A small image classifier, trained from scratch: 2.88M parameters, 7500 steps.
Rows from block 11, named by matrix and row number. Rows with one number belong to one neuron. Each number is 500 + 50 x the weight over the matrix's rms, rounded and kept within 0 to 999. All counts start at 0. Numbers have three digits each.
# fc1: MLP up (model.blocks.11.mlp.fc1.weight, 512x128), inputs 110-127
# fc2: MLP down (model.blocks.11.mlp.fc2.weight, 128x512, transposed), outputs 110-127
fc1.211:501434480554531562455420485497460568504457446484649516
fc2.211:522564554509472461537538560514486411483527528505387451
fc1.212:519531530484539548492507507537470465517547526430551529
fc2.212:556481494487532463476504552488427525453467484539448474
fc1.213:579512536517649500446459482479562485582598453473584377
fc2.213:449493480479399432528531496532442417421394522509467606
fc1.214:448545520466477468455500623545494511524488625571553530
fc2.214:498532447463521518527522503494534571508523488508548516
fc1.215:516446569487521505588475538433504535499507547475413512
fc2.215:456534446490494532464478479506520436487459499507509492
fc1.216:549607553566481491541548537584518420469438548579421453
fc2.216:426430490354509641430543422425424518483491499464691500
fc1.217:465511573469472489492551525522428427542448595591484505
fc2.217:561479499495448544495477477575431484526434527519493467
fc1.218:473445631500609521524589459457550441461458515430450477
fc2.218:539509444507408540470489594611449526519538487511563524
fc1.219:559574494431565487532419546443522525565412445557520435
fc2.219:495498477497564504572618500547502493535527432556542491
fc1.220:502523436487519527513507484524474636495486469552457507
fc2.220:470508475511456492441505457511538444547512554457475503
fc1.221:469521566549447552410509439498528516518546458574502551
fc2.221:617474374462567495520460519527579527492488547415481571
fc1.222:523551569511505529421501452500481533515489548523538470
fc2.222:518509477484594462460404493511507489510536488540491454
fc1.223:472443419426498505529495528519514427495528548529520512
fc2.223:496537568518518537504488584509523456470471445484443505
fc1.224:638651525429538544575601400486511466482373565483599411
fc2.224:546452498571563541471452581407519507586551617487442610
fc1.225:540408473477533480455474502575503390473435507538556493
fc2.225:448583560534512482550494465486560511537541443509451443
fc1.226:549504573454503488538563468463493472476452529462568472
fc2.226:512476473494520523477529498502482447506462433431429578
fc1.227:513501527573481528503526454413407615439529425363500512
fc2.227:513479451403546500547498542514566442577499560584507419
fc1.228:533402494614570519512450575493539427492535572432442468
fc2.228:489553468428420503424509496532485629479471446499457552
fc1.229:497466497478568493547508477455487446534521541459462505
fc2.229:541523483465419522472493446545380497465476538424565577
fc1.230:436571441511540538521490613509559563431484507546494448
fc2.230:514483536500471434460510419534526475543591564537513473
fc1.231:518451507523591508403372475460482504506447444501506419
fc2.231:487523411463508485591654581508548488450525473500512483
fc1.232:544554491614514458475507470555465398534429488536512435
fc2.232:473512504626498519441565529479510528410452453533506576
fc1.233:511625499545492519435535451538542556500489534567516526
fc2.233:496430434523480560494443531476468421494511508452507538
fc1.234:555548494462551490547424427526586470515429427557467423
fc2.234:432422457552443509505603530527504444511582557462527515
fc1.235:522433463498570515416490553552496468500504554500412513
fc2.235:535565463493445474632474484509558571543444457484574457
fc1.236:471433552530504455395502461532471499443516535406453563
fc2.236:493477461492535521559531493502502440582473511570517461
fc1.237:500596613495587523514522559578441390359519435502576552
fc2.237:512398414521425462525496428434527559688469554521480429
fc1.238:622462441477546501600479520530457522492506518503528513
fc2.238:495515467543509539492460455509562437458433466523509505
fc1.239:462481543489482478517483487425501533522446451511552434
fc2.239:498516535550523495554475439513480535561497460500457534
fc1.240:550535531425531531503441509489527547549424606491431535
fc2.240:436460506447483461452525486490517529431510449536554490
fc1.241:468477443405548475496459561508550438529413485558501414
fc2.241:517483621563417513547556492542468564472599563424527506
fc1.242:581591496506457538505518476557457505550502608387529443
fc2.242:435422578490555440507530459514524510455567392620476573
fc1.243:502531512406625530413397455652587477446591415484511564
fc2.243:540465469599255485545646586311422552622361489469482387
fc1.244:510498546375603477540449488635500437452492480488543552
fc2.244:507532435471503489465558547464515498503451551560452559
fc1.245:558482495535441505500550603500478551402515569490463516
fc2.245:445473489483532459554463552519570514514519461483576458
fc1.246:511587545577504474590552466552520468460470450563543479
fc2.246:609502378606507484532574533526399478521544550553559491
fc1.247:383448528498433487477499535563453580386454548516433545
fc2.247:454462469553495558504462461478411464534592623554510478
fc1.248:550444579556609539522596457398454537445496462516424478
fc2.248:510452537556517548408470493467461547557529391562514495
fc1.249:471531500453518538570526549494468462510437504501477472
fc2.249:468466511562559530446504526538520480577521516515476507
fc1.250:480548502530506516639467559452492558482481451463491469
fc2.250:483519539452574530460495492475485447482594441471458520
fc1.251:573569553418494559513364379448493456564497448453457438
fc2.251:512499512403532591584518556556570515459571554558564502
fc1.252:504562481531493540476453446568498457554529465576458431
fc2.252:502473495525531548529556464461528509501404486505591518
fc1.253:614483495488499476558438554463462418481597453437519521
fc2.253:456395441534482586456476415491508589578423500615574501
fc1.254:538423553460542554444407465538550445538471618521534475
fc2.254:484566473543555501485603509466469521471553354513477485
fc1.255:478578517396486452575482511495466546502549587572582500
fc2.255:558439583507580542434414587550472424547460579511453481
fc1.256:522461654421496539556536626599540414530625584534527475
fc2.256:550403430458439529455537454368571596462613606494473471
fc1.257:536563485519487489594501531485504657534499560434478448
fc2.257:516415524539488473406404526463473584538469524452492467
fc1.258:470577445491400571605568541428428564460577440534493504
fc2.258:481527503528476472458445485490482425518526483502530505
fc1.259:515551509329552435416493507525457529518445558499483448
fc2.259:507414489602474534543489488539548489539522443516505536
fc1.260:537529534571474478581443490497455439542456451501561582
fc2.260:462486468394524409433552517513500563390498536486477446
fc1.261:529561530438493484470423547597498484475483585504461493
fc2.261:457456494490549506514574503435457485538461447505493484
fc1.262:557601456513501490435469500503485526577517604575459566
fc2.262:445526520487522505553558520520538480458517417500597466
fc1.263:484403520433514487564524489587409538528385491443427450
fc2.263:609669450580526521378429516459738409394618432681585600
fc1.264:482509464571508502440519458617470550534496478522533528
fc2.264:626524544501483563460524527406580479367505489459456514
fc1.265:532561524511613556568496528591557421418564454540517495
fc2.265:522598431491552445391494486702538519532567434485485601
fc1.266:509504527533555574510555485515448574574546542485456575
fc2.266:550501460473499449580501522548555492508437483482513461
fc1.267:532560491495510520439510471478396475421427485431455487
fc2.267:480440502483456513507477539522485531514495524549526475
fc1.268:612525487518523556510564526590428581483490466471385561
fc2.268:503489439486511452523502453407497521519497553559516548
fc1.269:505487492509486605524531479477512571535521399526459530
fc2.269:497478504516528411473453471476469523412555409527517421
fc1.270:522514450516480563542428499505547541508513503553537508
fc2.270:427492549439515509490611549563490476515483484464511551
fc1.271:540554378491467430493530521536486545546510483467555505
fc2.271:522448582541473617566467490516515489488585441414497486
fc1.272:549515497531536548442485466477519507482542480522510505
fc2.272:479472502507542519546446458493574484522453481568458512
fc1.273:431434505447580499478439491494536574501447444554505405
fc2.273:481472449505416513536494476482519437540542540499448422
fc1.274:454477535390507444529533487477407555456465497535517477
fc2.274:489526499546490488485510529460497411490513497493457608
fc1.275:421431535526533481473497555465530527507500414555533431
fc2.275:466403496564536420481439531423465496563516547473366564
fc1.276:527477452488483476557447497537440504490435529501505511
fc2.276:447507570512575514474519505537474450461533467460495499
fc1.277:480519495474506455465488418498472530496516436529482416
fc2.277:552498497557549475533553502487521506541560519485572564
fc1.278:511489495461503529519514474542477498490435543491496474
fc2.278:524489486443499502520456517483529546470482478399513446
fc1.279:575501550469451399454516490492525562536461461472453476
fc2.279:516503499524474501529465549458454551571574455504552482
fc1.280:566562554497554496499478544501475478486435470545479542
fc2.280:507508490514528524505497523512510498515488512521550460
fc1.281:445477560465527477485553506515467555522521519514426472
fc2.281:525532464497526528487443469529576525554521448522549461
fc1.282:502485469489546519614561500428502495453427533490460418
fc2.282:483491503475458471458524467547418511529466490505491534
fc1.283:416555438498463476504405570421359502558521484574423411
fc2.283:683456541453631391468454491577558477496476509463480631
fc1.284:431533483525535473379458409462502484459513451559517377
fc2.284:471510508546481522501546545592453524589514496476422595
fc1.285:470495556498504469459521511523572560544494504499550436
fc2.285:508465433517453565509517561482514587519466457485477588
fc1.286:435414507568530390472487524481519421527427526366630534
fc2.286:450513426496498478544447476543496537622479597707384420
fc1.287:494520570496518484451453587508472481464536544522571529
fc2.287:571437465445500497517479448497569472542430446511430465
fc1.288:582463447510469419519462494490530464463433562478484515
fc2.288:471494569527512510511477507522463448574583469568567477
fc1.289:602505433486484532417544548576483487384526525485526498
fc2.289:449557555489493464472493508407539485526512416491477506
fc1.290:471571498520557495419518481521516413569484425534596528
fc2.290:510508474402501484534542552543428503523493551451457479
fc1.291:469553493586474465516401628579490545536458505446475484
fc2.291:564506547450576465437548414438441500481547400488549525
fc1.292:449432498463394455485588522514496520448502513511530546
fc2.292:345565483507560467668483490385607489429392523480568474
fc1.293:460659438505474512578471513460447498434597428552559352
fc2.293:516489510501588567402481496523467385549457704566449542
fc1.294:476479474561509487530529604472396465530510514452508535
fc2.294:479494497461511522492538481548545530470463477522491380
fc1.295:444513491539561469504476553472474458488516449575529469
fc2.295:494569482447485450514527506542496489501438538465525505
fc1.296:505558508499484468540492475515488541536504483536512477
fc2.296:477479454457540613532507457440507513479545522452503548
fc1.297:540528532586489514410531453496495433421491449513432600
fc2.297:493535464432478469539501518528539574548588604449523389
fc1.298:453507450480493519559555450550488537491413540531446529
fc2.298:487441567516493471532452596440520456456601506464499411
fc1.299:518419517470474528597578534575476484472445458497512471
fc2.299:371584448497604358408412520431591448550468581495637420
fc1.300:519611631456563482488614435623552547511458531469463476
fc2.300:557504424498459533447494526443529501464537554548476475
fc1.301:603476514474503520548493577506571551620422527564541504
fc2.301:582522469500515580503523450509500491492473462463438583
fc1.302:475483553417578575526466455588534494468515466467456483
fc2.302:419510462429525521446473480640535511486457458391481617
fc1.303:491488619456536569482528450486600465551481529491542581
fc2.303:577465470543519449482481500502506508429456409561467487
fc1.304:507473494398532488426498484545539484539516521600558482
fc2.304:533557490533449472521475510512459471513508389491486487
fc1.305:522549525511505550494500429495464473468532529572524556
fc2.305:546471476447477476518549575529512536525483536472490447
fc1.306:407391524425568491432493456386518432489592464551559466
fc2.306:519641492548525505552458533545506577461495540515417548
fc1.307:513380551439472503496465562534447435495597496492529456
fc2.307:517558487507346547537521459502500473493467587490457485
fc1.308:486456532462520502483476427533550447463528484574440472
fc2.308:487500492526478513463411511420492509467476499476486454
fc1.309:539587523493465461526520470450501482502475407546540525
fc2.309:415440561509569589542547534533407514557591552492487570
fc1.310:575602506456480542552442508482509469512436532454509472
fc2.310:507512484551441489519563522466495504554552593465631518
fc1.311:502496529508471484462480464489478500532508445490516452
fc2.311:495528543487528530509531472516448499474516554508548510
fc1.312:499484469440515511512486441531561455454431503535482450
fc2.312:501385591571486569609556538531489471483587547546547572
fc1.313:474459550465542517595511569486480475615497475480514538
fc2.313:544475439569448475448507388453479472411477493504527512
fc1.314:535448490469521527525398578474503534481430521542552488
fc2.314:462507544474546487549487420622482480503590499482526457
fc1.315:459504511525424508464456536514457436502495467539505479
fc2.315:534488500474511534490454456492513364531489434516471481
fc1.316:600531495457542495424472607546461470455509495520497396
fc2.316:459496522487469586551481478475510515542500546561507566
fc1.317:393538581407520473451538612578501522584454650554422561
fc2.317:397516401355512484495503538496410468460565607522447405
fc1.318:502524549568552504441376480456468529504500569511474480
fc2.318:513503467485510498559535482514594420458472499450552446
fc1.319:446515532527455507485497513401437613485564565451425514
fc2.319:594473514448470537508521492553535452469491538548555496
fc1.320:516484488430546457524452509551507419517552557469604582
fc2.320:495490554512483542475519461449488548476519414511463485
fc1.321:480499474509529516582514463485418618518539571521536437
fc2.321:497531528517483559524459534500491460509501520456492501
fc1.322:398578556467556472435480511513484558563364518532544484
fc2.322:468407447526482668460524410511483586535506525523522419
fc1.323:497458473429514565434535591505526509532526445547492486
fc2.323:532583520572495440448526386470486540388453567482485544
fc1.324:549569506565512401516545447585451505505564445515540511
fc2.324:466460467365461603434493613459556471462419595454518436
fc1.325:533387476518483399395537521497427494449453510505441474
fc2.325:464548556479535575572537534577532493607546423504518544
fc1.326:475490611510497446505521484470439483453447533527478505
fc2.326:539578431522486505548550484508495495584552584438549425
fc1.327:453447463481513534470478455585449525503462501531520459
fc2.327:520524505507466463506543578497522487452533509509503505
fc1.328:461529448536527519468520492500454473478433399543479582
fc2.328:585586590456622347451392546495576435419445620523551331
fc1.329:531506485499467573500447439486406537529468543557551562
fc2.329:491565491501560527526544506487561490510525480482400400
fc1.330:562447613447394423474416482433453518508452518479556536
fc2.330:495533370489668481514623568652505552517491353546453516
fc1.331:524544493508510495478416578481541465483559478529529527
fc2.331:475416447479501536510567442509493517516396505447408457
fc1.332:548481542492504409521440541515489407468492462459550563
fc2.332:547464480543487554489493493447485478471508475487590472
fc1.333:452552452585486607449453575475444495463429486547499470
fc2.333:457494445488564562535557413480417566556407417443515480
fc1.334:479566454501513528554485605520551485489480532592577412
fc2.334:493478516518489479561501424506469442506498505468482562
fc1.335:528482523535571435386513438411413446393510451584502518
fc2.335:472552485433487528603523549560547520558502596463528511
fc1.336:438522461584454634517462499414528441468455453497462483
fc2.336:491465526517552485510542479467527531515586544520521404
fc1.337:570524542643577523441428601533497493534619470529513508
fc2.337:416490406400488467544526327405497438453447476452548462
fc1.338:572441525345559462518473528480464508513634453447538634
fc2.338:452514471669452572451547483505555514444379508605505432
fc1.339:443424468539545477554534520505475486409451578477495476
fc2.339:506524543455466590502537479507517506575543439479584501
fc1.340:536573536419490422437472498472472539507461444474454463
fc2.340:552484513537537517474527509501544528475586483463565458
fc1.341:523461485558501515563515499569506497497471422486511423
fc2.341:511529497488527550483562484493487463540477546487472497
fc1.342:554482447500494552524578500507482438524422563468554471
fc2.342:465487495495496489495452509507550517487546475516500490
fc1.343:418487410514558524502541487491547401461481455553560475
fc2.343:490378546482488491498472460505461494552522516494505514
fc1.344:523519551491510544444515565469444571464448477571419549
fc2.344:393544515433501438566517509536481455442460548528474449
fc1.345:483492513460510541561470468457491485491493532497448383
fc2.345:548543506499508467480528470478443479513477502444489527
fc1.346:533615455439510614486518553487558422388453515478480456
fc2.346:500460484565530490656437496522503557584529543641498548
fc1.347:542530524509575580448528482519512455597526395422537474
fc2.347:460617544468472485511391520483481531482548605495491420
fc1.348:538446510519440539586441423512444529540387493465528522
fc2.348:518538536523533509452547513540434508476505488515554500
fc1.349:591523540483440449534462493484437584550607555506499440
fc2.349:581495480486483520477492480566505465515531633439581553
fc1.350:451539590551569484528494489494561498450460511548529456
fc2.350:532467457479458525466500545510453480497571498508541572
fc1.351:415449427469550500467524537489464444513513505584442495
fc2.351:557535687482521463470488472563509481522504490471490516
fc1.352:557511575475540497522536466549390417505435527503618530
fc2.352:461514445552482510521451523452564562500544478497406471
fc1.353:527465416490416528506534419433419581488637464406523424
fc2.353:491450616526584526517544523551510454506456461585455563
fc1.354:477421464533534489507505516487443494507468481473548419
fc2.354:437396513597563418440529507460580500444446325493603452
fc1.355:486560483510446530532516497507525583466528584518558471
fc2.355:554431550534480486448477561549577432569522557491484472
fc1.356:566588575509550452415472469446429438558555476524485443
fc2.356:500502469562575413524467476442497519433503498463505565
fc1.357:415556467514532530467570497491481547512449500501519520
fc2.357:442453453492461489517502505502505556486489427523566381
fc1.358:502476513432461551593588465477459438519475496589476490
fc2.358:439554569487636484461468489548510521477528440497553524
fc1.359:578568510489514475498456480462469495389516575447480470
fc2.359:461493625457501506512503444517529504532470517527514465
fc1.360:550559498460465481439518510498450549523538513557490474
fc2.360:486536428469496566488516403472521503429455487520522558
fc1.361:479512577403531475505570507513525537431467399568520514
fc2.361:549468472541470536514452494476464492431496580519443492
fc1.362:548405593454543522513524505553574595446498558529503513
fc2.362:610443569563604557431428460477516432518338577459444591
fc1.363:523574497531464469511452540507525537543517507521461548
fc2.363:512481437498443552424501489446451499467442576472522470
fc1.364:501511482479537502455577505453428531542492462554460515
fc2.364:479566513459374522645470426598492482527488535639585483
fc1.365:515465474485349511601554529498498546530538494496544445
fc2.365:545514457470601467466473507510443450421544535519460483
fc1.366:505507526485595477412422491424426600564516513445451468
fc2.366:497529450404503526541503494541536476462520494485480546
fc1.367:551548488552608498451421583382429425489493453496408476
fc2.367:478537408490470518528488534522542506585468536518531455
fc1.368:605555595486538499509496566543489475528441522387512522
fc2.368:490425449477473499415564466344541439409515466538488500
fc1.369:499579470493545518415388440499498425468467492550478506
fc2.369:497473556518481538550512538486477558549485480474556490
fc1.370:549477496576500492436561442475487500521488528455441590
fc2.370:542551537508476529479403552531512519439469504443515399
fc1.371:574509472552500462532491462552488517542465548551575452
fc2.371:469530504551505520492488477448414518505466444466473518
fc1.372:485415543406527482559552449457565526464476468542511525
fc2.372:632563466509564588467486493510479500473507542461571471
fc1.373:610476487509529536437505538600492461528470546482485498
fc2.373:400485556457506439579528496442542595483522488512529493
fc1.374:415498510513513603574620458390509389398420562522486359
fc2.374:469511483437504472497528559424462556555461466511514523
fc1.375:507475472493553537506497525493523526484556475513506477
fc2.375:517511468539509519530482475483480475496439526458491519
fc1.376:453550474543496572518499538471467517530463532514498499
fc2.376:642529494471474465545462429496497504552437558547626413
fc1.377:392509459479437530581528508512394477528489561515526519
fc2.377:532498583473471476523548501486493479460460511426424469
fc1.378:506511600487449520477389528449497451466455573465555480
fc2.378:549500366476539414472612461662551642552491421499453652
fc1.379:499521530456461512476546589480533520462463564595475542
fc2.379:478522501567424429437533492486520430470488562504431476
fc1.380:471547486520624438482439555518504486530498447416502537
fc2.380:518496562490487529506474492467432489461493474515568493
fc1.381:578522552632537397481535595553452483440492515504472541
fc2.381:421575472594509538498463518530366509447511537502518488
fc1.382:495490517529504516490417492573465518522529517456545507
fc2.382:537486442483431410510499475472459555511474523502586551
fc1.383:482593547502565538542470497522463527454473473574538462
fc2.383:475472453523476545495491466502527472498553511424515533
fc1.384:501507525508520579458522534446521473541569550516453525
fc2.384:512584515429488469486503502481447493437469476447520501
fc1.385:651522403573554518470540434464489509459377420530480643
fc2.385:448525582489465487537471486536504472542558586482537477
fc1.386:520534535525513493503593522542458518568459520544550497
fc2.386:632506507512512533539391495419498466500556411480471515
fc1.387:518496476656510497434572540552506493472461461541554508
fc2.387:492526526508446483534453533501536494543458553506582499
fc1.388:538494499469541454530507484511450531502534437555473413
fc2.388:585526482522535579529525562457501514485513424451554543
fc1.389:588484457536496410511461513422439535524558412436437582
fc2.389:430493488471500554512548508561505419491453588481527426
fc1.390:496566459490573426582430446459489467496516493472540418
fc2.390:571486527473561522577513336469471469577502532550514545
fc1.391:540476437574411498477483511509452450603437461489509539
fc2.391:539459510535465424481506571544561511577473582430460533
fc1.392:622540441398506503501476574442443444486490459505492571
fc2.392:412540515580468468461449450553555492511488546517509406
fc1.393:478546506566475497521503469507471490461518544478539550
fc2.393:569528483508553481461561535555545533523562475491524467
fc1.394:438409548492481533515594499511419435468487528566515485
fc2.394:479559469513535425530448521565535526542433499518462500
fc1.395:569446534430434531525493515492499458533478474382464456
fc2.395:503578459498535432533525501478519521447534537515477478
fc1.396:401433483571538494505498520532438421436495508396407542
fc2.396:611515410425582562575456565433522494530494501590466492
fc1.397:538511505535545486463485520532494601491537516487522439
fc2.397:502469494488506557499464440515511441512521503529465477
fc1.398:512489490456525545528508484598458483508521531485476441
fc2.398:503491460522538447482522534458514437431481487541539498
fc1.399:511475404307529361470460566505600545518422519502509407
fc2.399:456423451541515441473472542466469575505486370454484413
fc1.400:444532565567472553545506498545532517515549459510503525
fc2.400:571473482418548458452456514492492538481526459489470452
fc1.401:544503488542541502526462519568497570509465409485561514
fc2.401:553518530487463489578546397526497496514407456529472530
fc1.402:415506548475507476425520510492367534491456494505547642
fc2.402:525477514486513508517502491497577568473544525528530432
fc1.403:480428532512517460502494532481510476486510396506491525
fc2.403:553514498466490521548458455467494490563496610453504499
fc1.404:549564539501427594518550431499454460520466490500465530
fc2.404:488538453453537517461474489495522437545462503604466507
fc1.405:503499502499566445525430418422449577577470503443468461
fc2.405:476551568501530534522530562537468505416541490477541522
fc1.406:493464531427461460520604366478563531515481503480598515
fc2.406:473532461535620564496447470559463500475495571514508538
fc1.407:462504495508475566603470444464540474523460576488515561
fc2.407:509547502435486477451450502489541481400488514466495535
fc1.408:468485469447539568514584497492510463630499510500516530
fc2.408:496461514520555438543436511465511512423568528497495447
fc1.409:503470464516438448547521470490597592502476525402461550
fc2.409:519564542462549454488487547460414445565492492487488427
fc1.410:472448567481466525471467558422526473484450438495482477
fc2.410:539466521488549524482472448532471484515524480511464557
fc1.411:535497461542391599451483529521532627555527515548538474
fc2.411:510524530501633512548527543481538484488539438480501508
fc1.412:539491578452439486488458456472451514485412552540525470
fc2.412:444542449473529436484517491541509538565502491557466575
fc1.413:512497552428534467487559506447409517482522504471578447
fc2.413:503560503586462495458553477555527522448444474586515656
fc1.414:502548504495479504510444450487505518466508459417477557
fc2.414:532492540511501503485464388543487435484534457561433358
fc1.415:478533425353498502514442492501600457455462462496566458
fc2.415:548403653555489502466473517569496507585525524494484485
fc1.416:571524611443474540543467527514474505545491517573549484
fc2.416:465608402400554544587540536526513410551415494527467448
fc1.417:418487558445380483571557425459455587432424520544483453
fc2.417:382515511474465485516477457514434470446516445508499474
fc1.418:555449473446531547395461502457418445503464524457568527
fc2.418:481467500484543448536502487533510574543510486519488549
fc1.419:447393507524491483597558515299392485487515595614476403
fc2.419:576531422586381542471604555454450598609397511367514529
fc1.420:592493511514420470515564408495435504473467558512524450
fc2.420:502483468485534511645423582477550500488500497460494505
fc1.421:528468449497564567484469548521500445575536479532451541
fc2.421:432596499392469437562543482526524540455440499515481419
fc1.422:514472475529615512551511610426475458639556474534431447
fc2.422:483572536429473534487515537440523410350514418479469500
fc1.423:475516514468597576441552571506414505433548468474461469
fc2.423:532565480468430411558497437565563547554408501551495498
fc1.424:532456606540669569479492484413396439482474467523456520
fc2.424:481510548438644501432509506545439521499529406644487469
fc1.425:512477544447528499480472532520481478511413499467465525
fc2.425:510454508496516432531518553393455521435502480525486505
fc1.426:524538579484483495613453440485408526513481486501532561
fc2.426:559419499516481551410500449548450479549619475449394514
fc1.427:555458513437509553516477558515511500495451484474571472
fc2.427:478450565464475424389458465491430500493484578499524481
fc1.428:543502647484384547564482548442525393423387612467466500
fc2.428:471523671564413543423367469418385483439467539503530493
fc1.429:540540512456503457569473439506452499429491527413463512
fc2.429:445535468465424461525490498450469458537499613513436478
fc1.430:508479508485508509450437525531507600466513573543508465
fc2.430:493519520489535534507443497568652413546577458466497595
fc1.431:528503504470514507559513507558454583643469487472552439
fc2.431:442530507459478507535500540491537494387492544511546491
fc1.432:461481553390558485541527529457481482552474473482553621
fc2.432:471470523587523470483474440452414491468461561591480552
fc1.433:452617556520538505458490540457475554472458489464502477
fc2.433:422416544493471500576445488553574465582539519461560477
fc1.434:510474423529527564440522485406459484496523471561460464
fc2.434:571477473536460478488520419542469548495567512504565504
fc1.435:511464503486522555475418486501483446503443413504498500
fc2.435:525505461379486495508465601489555483496435613469491440
fc1.436:506529537442432514492507521534554495548511520542507507
fc2.436:452452556559529555466495567471523466454562464496501510
fc1.437:540386579482423480553538492559467452422432512463463480
fc2.437:512585505538609528387518549431546501614540435497615474
fc1.438:496503496478564630490574481455479456575509431553567515
fc2.438:522573550538444432477439585512553583456530496466452478
fc1.439:484567512425531520479521568540472552471433542467416407
fc2.439:463512497481527466580524474513465463501464467521456482
fc1.440:565549464561519409481458472578534481524483546484485493
fc2.440:518554567550455525468470536514484449420493468496526571
fc1.441:475522508556489492425437544463437566432525511549547522
fc2.441:526554419496514536464445522496567479538458494459477489
fc1.442:536499545517491581582480526416475508568572488490491608
fc2.442:445546480501456516500517469470517494471421486473500435
fc1.443:523470491465518551523460506543446486454509567467498513
fc2.443:487565514513462542546501529457504462514428489476500531
fc1.444:556455571603548558482486448458555461446506457611504573
fc2.444:552470482429541532496532485521455531603477426338486455
fc1.445:516519497504505474516508476468532567437461443555524521
fc2.445:479475549470500475470513512556501446537502571438512534
fc1.446:472499457472486495493462554539497473436542439551611418
fc2.446:485467506492522522484546498466446473602555475457489535
fc1.447:545464545558524491556514580519494419487493586495530588
fc2.447:520545440467544456450469444495461624447496445445498437
fc1.448:530587515448605589517534449487560452614500514522521512
fc2.448:535486517543490529542434540474428482511515476444520481
fc1.449:431337524483419474618420520483467488574434467508449484
fc2.449:489551531529563492473551500488472516505531538479518497
fc1.450:455471441447528488463554490447488527515552520465447573
fc2.450:442524568487565456494417480552526468514480445524538418
fc1.451:549548550503586524519497480480526483488586525513477474
fc2.451:507483466494490530539532473487522519491496456438504537
fc1.452:629510538455534539496490523502451476595548449460487491
fc2.452:460544525458471456548557503560598521474481499553544512
fc1.453:451552558536521531557508458576543454520527469505470467
fc2.453:548511469495477469511558497440436517494467539541567477
fc1.454:551517435535566502491520535533484529481438506559534458
fc2.454:462452511585489523526458401567463480511514538477508459
fc1.455:544537566441417638522499417526462529475663422461390591
fc2.455:511377531403377457462466491669420491446654480448433407
fc1.456:593532523532435544375558546499529482447485444553471505
fc2.456:428413512452522418614375437480540497519462524468495452
fc1.457:578456454435527483493503462464479433445513484482403500
fc2.457:454499515596489465473526487473506530475417455521523504
fc1.458:507431477442559536462519380456550552487422500509533530
fc2.458:473518517515471437506499555517442445489505574561498470
fc1.459:474481547464476488438548514495491499531442552534509523
fc2.459:522466494530508499480448467478473546504541403433538472
fc1.460:489565605408361515487631445513396597437384593497489492
fc2.460:348432437449398451547485451487432466442511432409532403
fc1.461:447496537569530555495536482454588512423453522398530510
fc2.461:503514504390486481577490519529447473572484485549453473
fc1.462:512538536463542564533499531489462479576501533498476506
fc2.462:487498504486473472542486499458556461433503412514574553
fc1.463:570515448560448557446411568553472483497489520410494525
fc2.463:442501524449530456528525480477426496503463528545543501
fc1.464:432417545519515435503431521400429523494481477496563504
fc2.464:568733506534512505513613457697467481523592499489449431